config.toml
train_examples = 195000
cond_dim = 256
qk_norm = false
eps = 1e-08
max_precond_dim = 1024
adamw_weight_decay_other_params = 0
Rows from block 3 of a small class-conditioned image flow-matching model, named by matrix and row number. Rows with one number belong to one neuron. Each number is 128 + 24 x the weight over its row's rms, rounded and kept within 0 to 255. All counts start at 0. Numbers have three digits each.
After each neuron's rows are labels from the 100 images, of 14848 (inputs lightly noised), where the neuron reaches its largest size: "lies over" is the class under the peak; "responds to" is what is common among them. Only what is clearly more common there than usual is listed. The data: analogue clock faces.
# gate: MLP gate (model.blocks.3.mlp.gate.weight, 256x128), inputs 0-63
# fc1: MLP up (model.blocks.3.mlp.fc1.weight, 256x128), inputs 0-63
# fc2: MLP down (model.blocks.3.mlp.fc2.weight, 128x256, transposed), outputs 0-63

gate.45:103125126137139151162098143060106137125170062137097141165103100097129094126139120126202089136139110175111116117129111122080081129120141120126123112123124116108137132116115130137140116117184102
fc1.45:174128116113139143163111109126119096128092159107150137160100133149114161137134138126151124138121146099125112143148101118105144132169150146132084146167139159130153092121112146117119132142139206
fc2.45:138093147089122123124128139122126104148147120166122142103163123133127107118128148133100138093124129118140117132137128132086135126121107153135039127086104135109137066135144132196151136121152167
lies over: face
responds to: ticks

gate.178:105146157145138139163159121113133080157167129124139128080150107113126185076130124144058108179112124100170135130098137103143164120098128136110121145092112149113081177138113131137140138111151130
fc1.178:142129123079097109113115135115128135170105088161099115098121181193117143145122123106181133135107139130145146142119143204112151135174137111101151101111153161136139133151130143124147157121113110
fc2.178:125210144158111135109151126119126142203142124117129105098158131128138175126129100119087160174098122159176136132115122133165148116108121167135116108115108162122160084129142142143123129113130115
lies over: face
responds to: second hand

gate.103:137116086140119109135108141129127131075080121089119144109162118112113141128157153088143119095052171098111081129091087115126086132163136115136151118147145153071128151127126163133164126152115127
fc1.103:128149109126140136162161115092140105114137152149159143113156135147135111130114151108144118168137093129154135127082160131154129109120095139163102112082087140120152122104122127125143232138122176
fc2.103:130137144130125087137154124127122098164142163132135099124180118150120136124125094125187147089123144167103130128085143129173065113119127093126116136143143136133165129123121134148142119152100178
lies over: face
responds to: hour 5; numerals

gate.49:104162106170155125126102106094146079111055119086130159152141114128118105145127133116110084136160108155147145124117137127167123097128132135144112100138095129108153096130144174132111128127149140
fc1.49:130124144134134126106144102080150120102053142108107133114116129107118160127086114123107144084180163126159157140127131131172104097068110121118136110139140128095095104137109189130122151130152111
fc2.49:145104074107127109147110102136134162138096036136132097097144133101119117129138148122116149123150111127138139126142104135156095127145114167163120129126148168142121134145176118133152124098113106
lies over: face
responds to: numerals

gate.240:150120127101150113113116112101135095083128122084135108129216128115117106129139132118116159106168131106101130138094122121110128172126103103133149108104090150113108132119123149126124159115099139
fc1.240:105165110150122124109145103118112171192101127170120121123092139131131138127128139129160098158123122143157112117135151137138077121114137167136106139140135145127157084137149141136165092119152190
fc2.240:125143092131142106095155124128135103112101096172134132117116132124123138119133156130100164163127116171136141130137119131094134160125121096099134144097127126111137128138111131149155130106127114
lies over: face
responds to: hour 9

gate.13:126123149086067152134077120166163155122117138151111121162141121136149142204138116147112107123145087112123132129139112152106127110116143145114123103094123118143117154141102098137158146122116102
fc1.13:132129137112198125119112124172059121141114125128135123137113084114093118157059127197129127115139147122130122101129126075122133122137127124114130117122127127134133130094128121117139160128120120
fc2.13:145158174191125090126190133112121153164131130155120114169133131114128134134119117116097116099146137172181135137137126128152091183115128187148133129102092111126120080118141122111157130131136134
lies over: face
responds to: second hand

gate.71:112122145143110174075111127088125151170114108141113147116075117170118103107112144107091113110133138096107141122164163116101133143142126132180139118139103061097132118106137099098186120110129160
fc1.71:147111149100129096133122119123128101154141110077144107153101118136121081127106119117095164089135133128150146127082146124112137093101108128148152105123141055123150131130120139088154130172082162
fc2.71:117164148108115107159118111137127120065106160062132125143094129125118188132132137127143133121094140097119153130118106132190135150129139136141131143177139136122075184129099110128136123131078148
lies over: backdrop
responds to: square case

gate.169:112116117128150138123102118136125150142133113115164109144143170131128128184065133122125158121143121132127135078137118085140140119119136131122134156121132125117145142186142124131130144128131134
fc1.169:146136132127071110121125123133128135142108127109123129130127060152111118086125137065130139119119123120143126217133145128116143136119119130122112095123123138136131117085151121123143096123119114
fc2.169:144095125127135106132194132126129117130108137095122183149111114113117107135158115137124104087142126154112131127154145126130119159126130131150147140141116088138091113136129123103141160149145151
lies over: backdrop
responds to: square case

gate.15:103113142150107165135156085107109126130122116142089130163056123107119149125100130101115121094116167130149121120110143119101186107096156126136158107156126067114132138144153155143104111118109102
fc1.15:103095099102121150134157159128124089105196092152113097158090129118112147131166131140152096152137145113111119132111089144126080099210130142113128116139127116152107126133127115166121131120114113
fc2.15:116152115140120168111086127120127133119140088125114108165081127121130075134131109125148127150106148128128141129166096130109144227137084143162167132120123083125152149122154111114166120165167108
lies over: backdrop
responds to: square case

gate.248:118126115086140142088096141130126172134167100099120130122132128103143117125171128121139144087116134128126132141136129133092158168132128146121145135128109169082160140131108075150154111122137116
fc1.248:114102099106140100199155161139146093134122088134179144170080144170137096137169114120117116125097124152081157141118070147121129064141114146173133126142158077134109158136136152106133140119113087
fc2.248:128137099165127123123131129126123122128078113138112132121091127135132112128129145125124151088096123135169148129142150126149132091129090144176133148116159106157113105125115105141164123132138147
lies over: backdrop
responds to: square case